config.yaml
arch: "resnet"
crop_scale_min: 1
num_classes: [7, 7]
stem: "single"
avg_pool_shortcut: true
beta1: 0.95
eps: 1e-08
one_sided: false
adaptive_grad_clip: 0.1
gradient_noise: 0.3
batch_size: 256
decay_fraction: 0.3
final_lr_fraction: 0.01
Rows from block 7 of a small image classifier, named by matrix and row number. Rows with one number belong to one channel. Each number is 500 + 25 x the weight over its row's rms, rounded and kept within 0 to 999. All counts start at 0. Numbers have three digits each.
After each channel's rows are labels from the 100 images, of 14848, where the channel reaches its highest value: "responds to" is what is common among them. Only what is clearly more common there than usual is listed. The data: simulated stained blood smears. In brackets: how many of the 100.
# convs0: first 3x3 conv, stride 2 (model.blocks.7.convs.0.weight, 176x112x3x3, each kernel summed), inputs 38-75
# convs1: second 3x3 conv (model.blocks.7.convs.1.weight, 176x176x3x3, transposed, each kernel summed), outputs 44-87

convs0.149:470472524467513493475458485461536491535505474517537509501509517551470504495460515466507483501479492477521476482420
convs1.149:445504503524478467518498502499496487516533584519509519509492471499502466531478502512509481510506473470554479495516482522435497498482
responds to: round nucleus (69); crescents (37)

convs0.121:495487501518485532482490508521458497521482481499475504523498479477454469540491496485466478496494522455470515521514
convs1.121:503510513502497512497518503505510472463529532532562491511524490517502475546516492467502519506537506501516457495507506522527487460498
responds to: kidney-shaped nucleus (100); target cells (56)

convs0.55:532547500520520533488509498498491481532470494467502523517507484484490518513513488493523504531511524523490496538537
convs1.55:466494459500513487455476503457507450494496505484489479543500522502505502502523448523509487546540469484434483493513512505517514510501
responds to: dark grains (80); target cells (40)

convs0.111:520486541467526481479537517498499462480531525519490478509501527485474482493504526520488515476509486486462552526490
convs1.111:509494467448497521511496549533528537502477494467525494497495492487500477522516507482494519486503495446480482509488510461514501521528
responds to: band-shaped nucleus (100); target cells (62)

convs0.164:496520502541513481477519447491520518479504498505524503487526559541479472490461469515507463524467527488517525502538
convs1.164:499485509498522482462536499488506484489556505443464456467467510510510510469528482511510481472568486502498517523501486470479509534518
responds to: ovals (99)

convs0.159:521472514485531528487496501544504488526456452540485481528506552550481508495498491471462477488548495515490469481508
convs1.159:499515485512474554521514486497500504524479524470513500512469504542521507487499468496506461497529480477479488480499497504448504514524
responds to: dark grains (55); teardrops (50); target cells (41)

convs0.58:530539514481478501523530512516473511504525507517471530515475488557450484526495470467477474487474553499501513477510
convs1.58:504440489473539489505534504506516502544485490501522478517518469467519504476558505516494537524500471508528460473521526509499457507520
responds to: band-shaped nucleus (68); target cells (64)

convs0.19:518505528517457491484476492475488502481513479490463509508516499478503491519483487465524528520453469510552505505479
convs1.19:472502491492531474532523497486487473483511493498485495474484532453550463473487533460530497494469481543494492447557504499507535524505
responds to: crescents (68); round nucleus (64); lobed nucleus (36)

convs0.57:478478546520540507478518513522456462524440486510508501507515532522530445483474507490486529484467488476488503495517
convs1.57:545519532523494532496476477498488497490534534520466487518517549475483463512496512489519501455476453487493519494501503504518497468497
responds to: round nucleus (83)

convs0.20:453497516487488451501527503510519503504494485503476516520515473461501511510450521472478495490495528495530518490492
convs1.20:503484530441491492499530487497504530524512518467460555479506552511516542454500498542500534522518497520514507510468473452455496540512
responds to: kidney-shaped nucleus (71); target cells (44)

convs0.95:526485496456508498512495539470522525453508452500531482526478490501532529520506506528500463481487505465521518469504
convs1.95:475518529495478464505480517465553492465489484496482494482529537480444454506459475484508473531508495540498506482533473486550478552526
responds to: target cells (52); round nucleus (52); band-shaped nucleus (41)

convs0.167:505465489541474511490486493502547512505519495519488450499494510478510492526485551473456469521511522485512492457498
convs1.167:503480448532557492524504470468526491477470511499500472545501510486492501496439445465508513507473471567455499507514476509472493507473
responds to: band-shaped nucleus (87); crescents (60); teardrops (34)

convs0.72:501502470460533503534522476537533500527500533494516490524506533502524497529488463466477450552455519527530467516522
convs1.72:529493480493511537533515462485559541504494437487483542485461481487480525507465506483520500483487481511517475545501461516512524474475
responds to: band-shaped nucleus (94); discs (52)

convs0.118:473538496487551467507556483475489515486526445481478479486511512487510526544524496526518507496468521487452513493473
convs1.118:494465502487516505506485493536495482498507509492516534517482504495468517534457485496476497519519488524547517485488508570530491510536
responds to: target cells (51); lobed nucleus (38); ovals (35)

convs0.66:471509504528501510481493492480526559475494550468496458523509531500504509473484476503487538484517492503488506508503
convs1.66:524534515508482527499519489505517487530516471552531462517522484504482519460500457518500503456515520511513454512495469506506511501523
responds to: lobed nucleus (100); teardrops (61)

convs0.147:549504500515542533467512547497459508512525483577493522482512499493476499471442529512474507524505508511497503516523
convs1.147:492517482490459502524491466500517509512498481524495528478506481485517493501508496476537556517483494482487474512509516500519539489483
responds to: lobed nucleus (93); teardrops (55)

convs0.150:495534519530530521478509469512523488519512524456492510516481461503531554478514513473518512494507476478493493475525
convs1.150:469503532504498481468539523503466491490516545471514465479477521507476480509466492488518515455536477504464479497526469482539529484528
responds to: no large cell (53); teardrops (40); ovals (33)

convs0.37:503495520492513448550484476504510491560538481568477508494462497475510488509511473477468520463495527485483488508455
convs1.37:507492530473501508490474483527498508531503494523508528533488496512505441491479487566452497490440546485500477480465482488482522503493
responds to: crescents (78); kidney-shaped nucleus (63); round nucleus (37)

convs0.113:478534519489509492538517472537460498500494514514511452518506509486556486494493474493504499504519503552505498456504
convs1.113:518479474477505480509484513481489519490492483531523515483502513499503545519479467474495460528524447500501488466529457514479518510465
responds to: crescents (76); no large cell (52); round nucleus (38)

convs0.103:458462457517504489521533529500542503513472503525475548482472509490492458474524520504525502498464518492527469497468
convs1.103:523511512551472506512462550507450523521489464466520528482551502502548515537554463458480519508469461495419484517510528463521505528465
responds to: dark grains (100); target cells (64)

convs0.7:517482451519540461535461488457505514506510536510501495481475502490510485500528484502507553520490475474510446446537
convs1.7:486483535524531515503508523474525528496505523509517436491493548463539491540482502486483519522447504501510520465490484511478516535505
responds to: lobed nucleus (95)

convs0.45:472527435510486478507472515498483453480505514491460527482508521460532474510493474500526502501508492490527490484463
convs1.45:503501519531523499471486455459458516514486464512475508485530480508479469534521538510455504489505524480527526472525498481521542539527
responds to: band-shaped nucleus (99); target cells (47)

convs0.21:514464500520546495493506556549473551506488504529546484460521498520470484508467477519531496485556477480544524502501
convs1.21:491493494510491519542493470500496479554529474484517490472485488465495541473482469548470521512533463523524509484504481502511460480511
responds to: lobed nucleus (100); target cells (52)

convs0.8:441460501502528538480475526515480474514443481504525502531485502521498479499508501530514493515464470486527491518487
convs1.8:485526527525466561512513546479470522458499500519472487516502496494474516466525529521487515504509507497498494514519514526494502487534
responds to: two lobes with orange grains (78); target cells (41)

convs0.162:504465498496517446447501548536494473526501514484502474479498506484513464510519547503505444504526479485484540487499
convs1.162:446413515516473497465499504505490514510499490475507520478430482539506492512508516485533498561499478474514485528464522551484495539524
responds to: teardrops (99); no large cell (42)

convs0.81:440522472507464462490479511475475509474499499536514471499515464493496494503539494470526506489485497517545503495467
convs1.81:501525509518458544538531483476558531444493500493513508455492511507485413498491481464442464484475522553502499517504525470493479480468
responds to: round nucleus (100); target cells (50)

convs0.24:507515515513502464531505496531512504514437537500500478500483510544524508508470499459462503502532485505485515500538
convs1.24:514478502565456471477511481508501514473469500507441504492487496494477543484496485545523513531480516515514521476511476547497504512488
responds to: lobed nucleus (100); crescents (64)

convs0.137:495495428501519475484506528484494504508488469477486498498525490493513511513438486498485491480512484487489515488484
convs1.137:496463502513498505504509482478509498471511548517491503496469511480479427496549509509503511515517515511481544537504489494498560488531
responds to: dark grains (96); crescents (83)

convs0.119:461542499494480473477513525537489504462499525466477491510462497520491498476513474497503483492496488469528477542511
convs1.119:507504524462563488513479516483486527497461466480450491500517483535489476511499521538459465458510522474469536540497528488453550506495
responds to: ovals (44); lobed nucleus (33)

convs0.157:448514547488463504519501528498504529513478519537459514485471489469495495482539490487516500516518536518445521504466
convs1.157:520493506488542481495478529463476490516492498518469529477496496501518486479507540488523509450484528473512469479475542450490435535515
responds to: band-shaped nucleus (62); crescents (54); kidney-shaped nucleus (38)

convs0.106:488515501490475509498520508544486536495482527472567491530483518510504481468492497552495555479492532496496495470506
convs1.106:499508490517496498508500512474505502515493494473471512494500535516516480504511569495487519510525469511509493524511495509527525513435
responds to: two lobes with orange grains (79); target cells (56)

convs0.112:514515510449533473515468494472529476507484461476506502486503471548506497515508509513495512490556519490481501511490
convs1.112:479520487449510463502500488470499503481509519521515457488525461474505497493484462444522521463480523525513515501534547473496511523504
responds to: target cells (87); round nucleus (60)

convs0.124:490473520517518528489468520580498474465478502518530513510500502488485507465502496516467476494500495489499456514485
convs1.124:506472530522505515441475516523491528509514462487474501514523520483526501478514494545506497465528495448469497478487488510540439550535
responds to: two lobes with orange grains (100); discs (39)

convs0.32:508483496477498492522465513499507490483533502524468489445491504473460490482456524464463530511502529536484511480506
convs1.32:516494525473533466481522489491533514509506499506484532544499530501531516495476522529517457512529505452505516515527511495475540490469
responds to: kidney-shaped nucleus (100); discs (40); target cells (33)

convs0.27:540535504505504480504503489506490476520502441496487479471513450489489491476535500490474531501542510545490492524513
convs1.27:539495507487488499530505519518506500505514455487523504462544466490500494485513477513460436551494515510512500478503469477510453504507
responds to: teardrops (96)

convs0.152:463481498462458519477511516526549517490498479506491500495490517526501556466517469519473500535466496517496510469514
convs1.152:468472459475451491510479521493494499521491494473539542510511480524520509509494519502518509472481484489508493567539527511506541536532
responds to: crescents (73); dark grains (35); lobed nucleus (33)

convs0.74:492484493470514490486517482486499507499488495473522500537508492483511502520513508491546423506504466489495488463478
convs1.74:542456515469511504480506515475525493486476445510488489513491556479477501532500489507506499518500520496502519436494468510462531508457
responds to: dark grains (99); target cells (58)

convs0.117:465510531441475508448525525504465457480536484494512502483510538490479462502497538517523504504501499511510523497507
convs1.117:487531520518487480477538490486545507479501476515499503525527495425487522484499480494508471458527513487487480495497528493455510461506
responds to: discs (60); round nucleus (59); target cells (36)

convs0.39:467465494540502517497548529490490489498489437532493452497485496501514483504463499507551439498480528500470500498489
convs1.39:485517501462504533503531470531496489473505547501532505472539548493506498527503508478470520515523522504500476491485462499507562501458
responds to: ovals (100); no large cell (39)

convs0.166:507485520447519493536505500505469460493494489497484487475507467513478477472542509495519479502458453508493505471543
convs1.166:441548512462499491518511537491527476511487491517513482525487447493499494557537524505471475493530489498537548505475516499500515494453
responds to: discs (93); no large cell (42)

convs0.73:547509465525526509487475498503517473487540536491518457526549506515513524477502512534492491526523482500445477441517
convs1.73:502486498512530469511506510534453510510560547492467474507495484531452494528486506557494506514486526493459501482516489550532455532494
responds to: teardrops (60); round nucleus (51)

convs0.83:501451478499478491522486477498524480508524490502533486463526497519425500531503451521533479525465487488518513498459
convs1.83:549458503463452465526547466493539523486493497557483508454468495485532509457468503518521526500476520476484521500462488517520469459503
responds to: two lobes with orange grains (64); teardrops (57); band-shaped nucleus (36)

convs0.62:520446518500514458552530473456486548473463450513509523504524500477528490503501495505535535513501509507510498511488
convs1.62:487491532506506485504452510496471540468511549511482466477447521516483441464511535504519495506529497525525536489511529500535467469494
responds to: teardrops (49); round nucleus (44)

convs0.125:485497495500508513459506480485480474525510502477503485509471501501579469519526474515558456503453484500492480475500
convs1.125:474481540540509516447500517521481543479500462492512467486482531520470452471501479493499515511523516468441464451458524531482500541539
responds to: ovals (75); kidney-shaped nucleus (66)

convs0.65:477501512504466541503558514471490522511460520533449465546491516483510519485463523466480482478499491503489524512464
convs1.65:533527494526511477504465502554481502484496496467514522471518525486467474489535493465532538499509508493486469499487465473482532460505
responds to: lobed nucleus (49); band-shaped nucleus (48); target cells (41)

convs0.43:504532443481528488494544525492542510448447499495451537481517510497468529493475474524488541488489470494504531484515
convs1.43:522489427515507500510481507496512467514516493471435502499510487488481489511464472517508524483439502543497496526507486506467589507454
responds to: band-shaped nucleus (100); discs (36)

convs0.64:528522468484491492519506478531498523536515500482475495477495513468514473469527513497535481475473570499472500559521
convs1.64:488511472518473440540508533510501498539479479524486478479453501481501506515526523518505487491506528542500480475524489564462439493504
responds to: discs (73); kidney-shaped nucleus (67)

convs0.127:463502532453469513499496493485499496533472490476480465527485481512482526529566516553478518516515501530470455477520
convs1.127:491535454460475500505456550488488526487521490518480459462526505536458482513562506490498529551522532503485476522528514504462519512502
responds to: lobed nucleus (68); target cells (60)

convs0.87:495485495543499534504470504491483515529481546518495519504507490518475432493440537495494505491509468532542496475499
convs1.87:516530553534491518499483547523468517504506494544482535476482473521507508480538455550494507501482486518497469516541436510546485543534
responds to: dark grains (100); target cells (38)

convs0.26:475473488510504481514500498512473509482489461510542523475484537525467533509484497478461539498512494519522503455523
convs1.26:473556470518482504488513493523470518487465469512453522520499538444522543474491505508481458492498531503539504511486523493489511465508
responds to: two lobes with orange grains (100); discs (52)

convs0.80:477526485461508503524474552546471509480483494512514480482517434477528513483479498481464533498512497519461461490515
convs1.80:522492486525542512472513514519506514526497486469455532462511473467498484515486523508510526465510447480470566511524493545495477526544
responds to: round nucleus (69); target cells (47)

convs0.172:477512509500495517502490519525509545488505592552537505488513536463516528487511516497474505478515518496532471533537
convs1.172:505519471549509493462518540522471523498436484523481491507520484497513492511494484522442468486518481466491574454517482477479535517473
responds to: lobed nucleus (79); crescents (47)

convs0.41:499495541503521513521489522488486502476502485460514497534531526505482502442544532523474518456464513476503476499475
convs1.41:519447476460531497480495485490480539523566511523499469492474512495539508471522491499551464497492504486504486514538472512500534498475
responds to: discs (59); dark grains (57); target cells (40)

convs0.104:486486500523511516484507490493492470491475496520444517480509493547511525570477452497486526516505534464542498529479
convs1.104:465567506507465491495491503505511510505529503462493475516492498502506525498501527482486508506530472487515497532494475500490478549482
responds to: target cells (70); band-shaped nucleus (57); round nucleus (43)

convs0.94:509470528524513520501511515544515503506529511507518562548517479506465479452494501560470512487478515524493546495504
convs1.94:514564501458521474452494506500472467465520517541495499551524490485494466448529492486466518492446505516481519456518516451491470496530
responds to: kidney-shaped nucleus (100); target cells (89)

convs0.49:512510497518542492530540473451497470449526454482489477534493508453486510534513549497526500516511530490523545482508
convs1.49:514468454478450536532496479516501505502491501475465472503493485506479491486496450490473493533494563468496462503522530476494487488524
responds to: no large cell (74); discs (49); ovals (42)

convs0.11:492471505502516491489474451518502508436516514467483513482507497499515497503506488478499558509542502538510502486470
convs1.11:505498533479462498504473452521516533502491516471503484477493488512475520476487509531491460494474458511508489481500488493470471454479
responds to: target cells (60); no large cell (50); round nucleus (48)

convs0.96:500526498466505542532546517470499490508516504486476508474501513524538441460558489483506493480540459474525458533502
convs1.96:535481530508473477506496448472518515530505496491520494521507497467544476470459520537508497484505505483530523473465512493499488541462
responds to: round nucleus (80); target cells (53)

convs0.144:498551512489499500507485477481500491511544482471502470517528455518532491471538541511511514493493480510489514501504
convs1.144:512527466512511538461492496538485451505491511488482479497499492519493549521492455467468487474490497508502492495511521474510513513512
responds to: crescents (84); band-shaped nucleus (62); kidney-shaped nucleus (38)

convs0.0:516516501519520444555528479528499488500544532556492482465524483504467503467496495509466489471511506499490507482512
convs1.0:499457522483498522476506533499512524508529480524503524446501509452531508507529481499510493495529539485514511511502477474499510507533
responds to: round nucleus (56); target cells (47); kidney-shaped nucleus (44)

convs0.143:516504533484487485507541470497481473512495538519483503480479507483468503477555516404484501481511502525537465526475
convs1.143:491501564508484450461492515555500465504508484506498491518518507518489535527465487492531519481534483486504511494496498505478480488519
responds to: teardrops (60); kidney-shaped nucleus (59)

convs0.77:528490511487481529508531485472536487500510575495497518515471529526520535515517479496491465473538466512486557518487
convs1.77:522498494510494552490537525510458520505540472469520509547524488473443531492520531477535497495510500494515463515510438476524544501497
responds to: dark grains (82); teardrops (38)

convs0.155:528503522543473470493505518517484490479509506506512540515513528487476538447490498462519491506479449471512519480542
convs1.155:499499486490486493440541514501514507497527531476498544533484520492511497467527461508513525477504514500480544509526498484521531550538
responds to: dark grains (100); crescents (41); teardrops (32)

convs0.44:465469480509534516487535512505481465522530513499552518503487517434496500538504470508542453501454529511441499497473
convs1.44:507499520536474464465465501498514466503504506476507513534518484515504505474515503483504462495494464505518505526471485542526498534512
responds to: two lobes with orange grains (79); target cells (35); discs (35)

convs0.35:529513522525544514470527506519475484489484485492479537511493521496472526428525480500504569489504498516475531453460
convs1.35:501536476500517530492507535488542508454511510531505489471510460517518505507507512522556531530490519484583494499474530519529503457472
responds to: teardrops (48); dark grains (42); round nucleus (33)

convs0.141:468460544517473476480482514485481507555511494472497506506478504486495556540486532525517528497475467523496478494499
convs1.141:531521533518536510533533458536474503478483498496483532515519481514475459508507538520514503541494481465517503478486538468489516486516
responds to: band-shaped nucleus (61); teardrops (45); kidney-shaped nucleus (39)

convs0.100:507477487485545503471535484532548511457495493528554493490501518458461528473467534502532494497514518457497524526483
convs1.100:489524513526493532492510498503469492518486483507473515560501501518486540492470472549493485536546491490513486507490563444516474519489
responds to: ovals (70); round nucleus (39); no large cell (33)

convs0.129:540492505510483539493500519486461505537472504524500527518441462476501487562500477514487500474499465491468497509474
convs1.129:513488533513514505532498494487523504525504499472492492490550529508511480559534550484498516507480468491506530514522520506479509487508
responds to: teardrops (89); round nucleus (38)

convs0.131:517493475499534496482501511491516491449494501491502489484473475556545462494545473488476516519545476487508491497468
convs1.131:463501496478506487489478482470515493494522484521484481475514475491489456478520487452483467493479507502506493457554534508500452500480
responds to: dark grains (86); target cells (78)

convs0.91:472542497501528514559510517486514532490480527473526500503485493499529492512480467500480485533570462514478502550500
convs1.91:558511516510560533509496529507492496511535475467504500528527507539527503522492508498501565482490474494496505481510518515507499486514
responds to: teardrops (100); no large cell (52)

convs0.89:524508489508507541535494514519463471499508437545468503454522469496527508501491499498499532502527474507559511516437
convs1.89:506439530495478477476527494512452507500554535513483552492502524514468481475510497508526502531477475461503543501498530520516552488502
responds to: round nucleus (68); teardrops (41); crescents (36)